From a checkpoint of a small image classifier.
Model: 3.65M parameters, 32-pixel images.
Rows from block 12 of a small image classifier, named by matrix and row number. Rows with one number belong to one neuron. Each number is 50 + 12 x the weight over its row's rms, rounded and kept within 0 to 99. All counts start at 0. After the name is the row's rms in percent of the matrix's.
After each neuron's rows are labels from the 100 images, of 14976, where the neuron reaches its largest size: "place" is the part of the image that holds the peak. Only what is clearly more common there than usual is listed. The data: patchworks of several textures.
# gate: MLP gate (model.blocks.12.mlp.gate.weight, 384x192), inputs 48-95
# fc1: MLP up (model.blocks.12.mlp.fc1.weight, 384x192), inputs 48-95
# fc2: MLP down (model.blocks.12.mlp.fc2.weight, 192x384, transposed), outputs 48-95

gate.52 088:37 61 21 52 37 46 54 45 75 40 32 39 49 25 41 61 52 49 49 70 51 52 33 49 77 46 56 43 67 38 36 62 56 58 44 30 43 65 44 50 71 64 69 54 25 26 60 73
fc1.52 090:23 49 24 30 25 46 39 51 76 30 62 73 46 40 64 45 61 36 56 67 55 62 50 29 32 51 34 59 54 54 34 58 43 31 53 51 36 42 33 24 54 52 57 45 52 54 66 40
fc2.52 071:35 63 30 45 52 56 51 39 72 32 29 51 42 53 19 48 48 60 67 70 40 33 44 44 76 60 61 48 49 47 51 56 28 47 51 46 62 77 66 75 65 54 53 54 45 40 46 57
place: centre

gate.332 081:41 41 58 44 45 51 61 37 46 53 41 66 59 59 41 48 59 39 45 33 63 51 51 71 73 45 59 64 45 38 56 43 46 47 52 51 45 29 78 55 41 54 39 52 68 43 43 61
fc1.332 085:44 56 53 65 38 41 21 70 48 43 50 44 39 47 81 56 42 55 18 57 34 52 55 32 24 74 43 47 50 53 57 33 43 49 45 58 66 63 40 44 49 43 55 40 47 70 53 47
fc2.332 075:61 60 49 48 51 46 11 51 53 56 27 36 50 54 39 41 51 62 50 64 44 37 51 48 36 78 52 55 50 61 51 58 23 51 54 49 52 86 41 35 69 40 47 56 40 56 50 39
place: top right

gate.203 135:63 52 49 53 57 62 56 36 62 37 55 40 41 44 40 55 42 55 73 56 42 45 57 65 49 58 41 58 46 42 36 54 53 48 52 27 46 33 14 50 54 39 50 62 45 37 41 63
fc1.203 167:40 46 49 66 35 54 29 53 44 45 35 54 37 42 63 51 33 71 36 39 39 47 48 69 36 69 58 53 66 51 36 34 36 41 39 47 73 48 64 58 45 50 54 47 36 54 40 55
fc2.203 192:53 55 50 29 60 32 61 48 50 43 66 35 61 53 45 50 47 24 70 59 61 54 64 25 60 36 60 42 28 51 67 29 55 60 57 31 43 48 27 21 54 51 47 59 61 40 53 56
place: middle right

gate.340 045:62 41 35 26 34 48 68 36 51 51 21 60 66 48 46 74 45 48 26 47 47 42 37 47 76 50 56 40 59 40 46 40 47 38 37 20 53 36 80 51 56 65 56 48 47 46 54 69
fc1.340 048:44 45 48 71 59 68 47 47 37 61 56 66 59 42 48 59 52 57 36 30 49 41 48 60 60 48 52 35 59 65 64 52 65 55 44 57 38 62 51 68 52 71 35 60 44 64 47 52
fc2.340 038:51 52 86 48 50 47 42 51 32 29 44 57 56 50 39 49 34 33 59 55 61 32 51 50 33 50 41 59 56 55 51 55 56 54 60 47 50 45 36 37 54 28 48 37 49 57 53 88
place: top right

gate.110 106:50 72 49 42 50 41 43 53 58 61 66 39 61 45 55 50 67 45 64 50 52 83 48 49 44 41 45 49 53 37 59 63 48 44 48 60 54 67 55 47 56 17 45 44 60 45 49 22
fc1.110 119:34 44 49 41 43 45 39 72 51 35 47 71 59 61 72 82 58 48 46 48 45 57 44 43 48 59 50 68 48 09 57 57 44 42 67 67 71 50 76 62 53 55 52 48 64 61 53 41
fc2.110 126:37 46 53 37 53 61 56 64 29 47 56 54 41 66 52 49 27 49 47 47 42 45 32 59 26 45 65 54 49 55 42 75 73 44 52 67 63 31 56 43 31 63 68 47 33 51 78 64
place: top right

gate.218 132:47 47 63 54 48 56 44 41 46 60 47 32 40 48 54 71 41 60 40 46 39 52 34 80 29 67 46 41 52 48 36 63 56 47 41 46 33 52 36 57 56 56 46 53 49 61 41 52
fc1.218 130:61 58 71 49 47 49 62 28 40 39 32 30 50 47 38 64 47 50 73 52 45 57 57 40 20 42 48 61 54 55 48 50 54 43 50 42 48 43 33 39 49 33 55 24 53 53 55 58
fc2.218 147:27 33 33 59 39 53 53 45 53 56 55 48 48 60 52 39 76 44 58 51 63 49 47 53 68 66 60 53 36 47 30 72 81 33 58 61 56 33 56 39 55 40 44 83 42 53 40 50
place: top left

gate.44 019:51 48 54 34 54 46 85 47 55 69 58 48 58 46 35 45 23 53 28 40 52 44 36 56 82 35 63 42 57 52 61 41 53 42 50 38 49 27 75 52 53 94 52 53 45 40 46 50
fc1.44 023:53 35 34 67 48 43 31 49 55 51 33 52 57 54 33 37 68 53 68 43 57 38 59 59 87 56 44 55 47 46 35 57 51 52 61 56 62 33 44 44 52 39 51 60 33 42 40 53
fc2.44 015:38 53 50 59 47 49 81 52 67 47 59 52 35 63 68 41 66 48 45 45 42 68 55 43 72 45 71 54 46 65 54 47 59 45 42 54 68 33 62 64 44 56 48 58 66 36 39 51
place: top right

gate.71 068:45 49 65 55 45 44 46 44 33 57 49 43 32 51 43 24 47 55 53 38 50 37 47 57 42 49 53 30 50 86 56 31 57 45 40 41 37 32 37 45 41 59 40 53 45 64 53 41
fc1.71 078:27 35 68 28 51 51 71 54 46 45 55 52 42 48 31 31 66 33 57 50 66 63 58 46 88 43 49 50 47 52 46 34 52 54 45 43 62 62 77 53 49 68 54 60 54 40 57 41
fc2.71 074:67 64 45 58 55 44 33 48 59 38 43 72 44 48 48 40 46 61 47 59 40 47 65 70 41 46 54 57 47 55 50 63 31 65 48 62 37 37 40 59 43 30 47 31 63 37 64 34
place: bottom right

gate.307 068:72 46 58 75 49 57 14 47 48 40 48 34 29 47 63 47 52 62 48 50 41 59 64 58 06 69 40 57 52 47 54 41 42 62 47 65 55 72 46 53 37 22 39 35 48 63 38 61
fc1.307 068:50 59 46 49 43 48 49 54 52 39 42 63 61 57 46 46 63 51 57 39 47 53 50 43 51 50 41 67 42 28 53 41 50 47 77 47 54 31 53 53 44 52 55 52 67 41 44 43
fc2.307 062:75 48 59 35 59 30 12 43 58 53 29 31 59 56 35 53 45 43 48 64 55 31 48 39 31 66 42 51 54 56 61 51 46 52 49 36 44 83 35 14 62 56 45 43 42 53 50 78
place: top left

gate.254 129:49 45 41 50 34 55 70 46 59 40 52 37 43 28 50 67 66 50 74 68 61 57 44 47 52 57 52 58 57 33 37 58 51 55 50 29 53 66 51 51 59 28 55 47 27 41 41 55
fc1.254 114:40 38 72 47 57 44 53 55 37 46 62 21 51 57 46 29 61 40 47 44 54 54 52 70 29 43 48 46 49 62 37 33 62 64 62 43 28 55 51 38 50 56 40 59 57 70 48 15
fc2.254 105:52 47 55 28 62 50 73 56 48 63 63 42 64 69 48 54 65 40 35 40 58 74 63 29 38 44 41 55 14 40 59 53 55 48 56 45 45 65 47 43 48 42 41 60 61 69 50 53
place: top left

gate.267 139:31 67 46 43 45 56 59 62 55 42 36 47 55 33 32 69 49 35 52 61 59 47 36 45 61 52 33 54 62 32 30 57 44 55 56 31 46 47 40 39 61 58 73 69 41 40 64 60
fc1.267 150:60 71 57 48 58 49 49 38 45 40 22 47 58 40 38 43 53 34 47 54 50 41 51 32 38 50 33 50 50 65 52 40 44 60 55 49 39 84 49 42 59 38 71 31 52 76 69 53
fc2.267 107:52 65 48 35 66 41 57 49 43 52 61 54 70 46 32 41 63 56 55 47 67 65 52 34 54 37 57 37 73 39 62 54 17 49 50 54 65 57 60 53 19 31 45 48 30 45 54 39
place: centre

gate.16 014:52 64 65 52 55 43 64 65 57 49 21 53 56 53 43 56 33 47 77 51 27 42 37 42 39 38 39 45 40 34 65 42 43 55 57 44 66 52 50 53 62 79 60 37 67 57 54 37
fc1.16 017:24 54 62 46 64 55 44 49 66 34 63 33 45 51 69 57 57 54 27 46 27 53 55 46 47 61 55 52 46 33 55 47 46 49 63 46 43 47 36 49 30 76 45 57 62 38 55 26
fc2.16 011:43 48 39 53 38 65 67 55 27 49 74 40 37 75 54 44 37 50 56 40 54 50 50 54 36 57 48 53 43 63 39 55 29 37 64 64 53 49 36 45 54 27 42 62 49 66 50 18
place: centre

gate.204 105:40 63 63 60 66 51 49 63 45 48 59 30 60 15 42 76 54 44 67 54 48 46 41 52 38 22 43 50 59 40 53 39 54 78 46 33 38 63 38 54 60 47 65 46 45 39 62 54
fc1.204 107:54 48 72 47 51 47 46 26 42 69 46 29 18 63 33 23 49 30 51 67 48 49 38 75 40 43 61 42 40 68 43 54 46 54 35 40 43 68 47 36 47 47 61 54 72 34 45 43
fc2.204 106:55 72 35 32 43 48 32 35 56 55 46 47 46 31 30 32 73 57 67 61 45 82 55 59 55 54 66 46 49 46 58 71 38 43 37 56 53 54 65 47 25 45 51 51 43 39 32 34
place: bottom centre

gate.95 137:57 41 54 51 38 71 49 43 45 50 36 51 45 42 47 52 33 81 42 39 27 40 44 66 40 54 63 49 69 57 55 42 38 36 46 33 48 56 43 77 44 76 49 42 31 61 48 63
fc1.95 162:47 56 31 64 54 41 49 59 48 43 58 39 58 47 73 63 54 41 32 63 54 44 44 43 62 47 44 43 48 38 49 64 58 50 48 56 42 16 21 31 46 48 52 62 47 50 63 50
fc2.95 171:43 30 53 56 32 64 43 53 52 44 54 58 42 29 71 59 36 48 46 41 43 41 44 57 34 62 53 51 90 66 37 32 41 41 55 33 42 42 41 53 62 54 53 58 23 77 52 54
place: middle right; middle left

gate.270 093:54 47 47 57 52 59 36 41 50 43 52 33 21 32 50 57 48 63 39 56 39 71 49 70 31 58 55 40 58 45 51 44 54 58 26 41 56 86 58 64 47 53 54 47 37 52 39 62
fc1.270 104:66 37 78 60 56 70 58 42 40 39 58 53 36 38 65 55 36 68 57 29 50 47 58 56 17 58 43 60 57 67 50 36 55 45 42 45 61 54 41 62 40 41 33 43 35 55 30 63
fc2.270 082:24 51 46 58 47 49 71 55 47 43 64 44 43 61 57 50 48 46 51 42 44 54 53 62 68 46 63 46 34 69 43 43 82 45 61 64 60 20 50 53 48 46 54 82 59 51 55 37
place: top left

gate.54 050:37 31 55 45 42 65 52 46 51 77 45 45 50 48 51 46 39 63 18 35 31 47 54 60 63 62 64 48 48 67 57 34 47 54 49 57 41 51 67 62 59 81 48 40 51 61 49 55
fc1.54 062:60 52 38 57 40 41 42 55 47 44 38 64 53 52 59 44 49 43 51 65 53 53 41 34 75 58 53 34 54 48 56 59 60 42 43 51 67 53 56 38 63 63 61 61 40 53 54 62
fc2.54 054:49 41 80 54 45 53 61 49 40 13 52 51 48 50 53 77 37 37 53 49 56 45 45 47 35 43 55 57 50 53 43 43 52 52 70 40 42 40 32 46 58 59 51 53 48 65 49 70
place: bottom left

gate.362 029:35 50 43 34 54 54 88 49 72 37 57 33 48 51 38 70 40 51 80 54 53 62 52 46 53 45 47 67 53 48 22 52 73 51 60 42 55 33 39 41 49 45 53 35 36 37 35 60
fc1.362 044:50 57 25 45 40 26 61 44 61 46 34 63 69 53 39 51 69 38 35 55 57 50 43 39 81 43 58 52 34 32 52 56 33 42 59 39 33 39 51 42 66 67 59 44 64 55 66 30
fc2.362 040:56 55 54 50 42 47 66 54 48 83 40 52 51 61 53 44 42 44 40 47 43 60 63 53 54 32 55 45 59 54 51 25 00 53 40 47 49 43 64 64 53 54 52 38 61 48 52 44
place: bottom right

gate.365 111:20 63 40 60 59 52 56 59 49 60 51 42 44 20 35 52 52 43 44 54 61 48 28 63 75 34 49 50 67 43 53 53 53 56 37 49 60 59 64 59 43 70 64 56 31 23 51 60
fc1.365 115:54 31 35 73 40 51 30 43 40 57 40 56 56 50 71 44 67 61 27 39 49 43 51 67 61 57 74 42 53 52 53 51 51 43 47 42 34 39 44 47 48 50 38 63 38 58 51 48
fc2.365 121:67 61 71 40 67 36 61 50 37 50 45 39 72 48 21 45 32 53 55 55 44 42 53 52 56 46 58 36 57 65 56 33 56 71 58 41 39 64 45 50 52 60 40 42 44 35 63 53
place: centre

gate.208 147:49 38 64 29 50 55 69 37 48 44 41 46 74 43 24 55 44 57 63 39 61 29 48 66 48 34 58 54 55 57 36 42 41 57 64 43 24 49 56 67 50 68 46 46 42 48 60 43
fc1.208 167:46 66 22 47 60 45 31 51 63 43 56 41 48 47 34 55 71 32 62 79 50 83 58 40 58 35 50 52 42 28 65 74 59 56 49 63 48 73 48 41 52 35 52 51 59 32 52 53
fc2.208 174:50 28 66 45 34 61 36 46 37 49 61 58 34 49 57 60 52 40 46 34 54 58 42 64 24 50 70 53 50 56 60 58 63 50 54 41 48 29 57 57 30 65 46 47 51 67 39 56
place: bottom centre

gate.94 047:43 40 42 46 34 55 65 42 50 54 42 54 38 52 66 50 46 57 53 43 48 34 36 45 42 56 61 50 61 75 42 49 45 30 45 43 60 31 54 53 41 50 56 46 36 54 52 72
fc1.94 055:31 41 54 21 34 50 86 59 73 47 51 68 51 48 49 48 36 45 78 50 65 52 45 42 70 55 37 64 46 42 28 54 47 38 49 44 59 50 68 50 61 41 52 41 42 46 58 49
fc2.94 046:57 55 34 46 60 52 19 45 51 37 58 73 45 43 68 40 70 54 29 58 46 56 59 49 33 56 52 53 60 43 66 58 22 60 51 48 35 52 40 56 34 46 54 42 63 46 59 18
place: bottom right; top right

gate.12 022:60 39 39 63 41 54 14 52 35 49 58 40 40 52 54 46 48 63 45 46 57 47 40 54 00 59 38 49 50 54 42 46 51 56 56 63 39 68 45 47 35 42 45 42 41 56 42 37
fc1.12 021:48 48 54 44 48 49 67 55 52 80 69 38 38 54 59 37 48 43 28 51 61 53 59 39 48 42 43 40 51 75 52 41 50 49 31 42 51 55 32 48 46 54 49 53 45 60 50 44
fc2.12 016:44 59 58 53 43 73 89 48 35 73 47 64 44 33 34 51 47 63 71 45 41 69 41 66 71 38 63 47 52 43 43 57 55 38 39 59 64 35 72 77 37 60 57 51 47 37 43 34
place: top left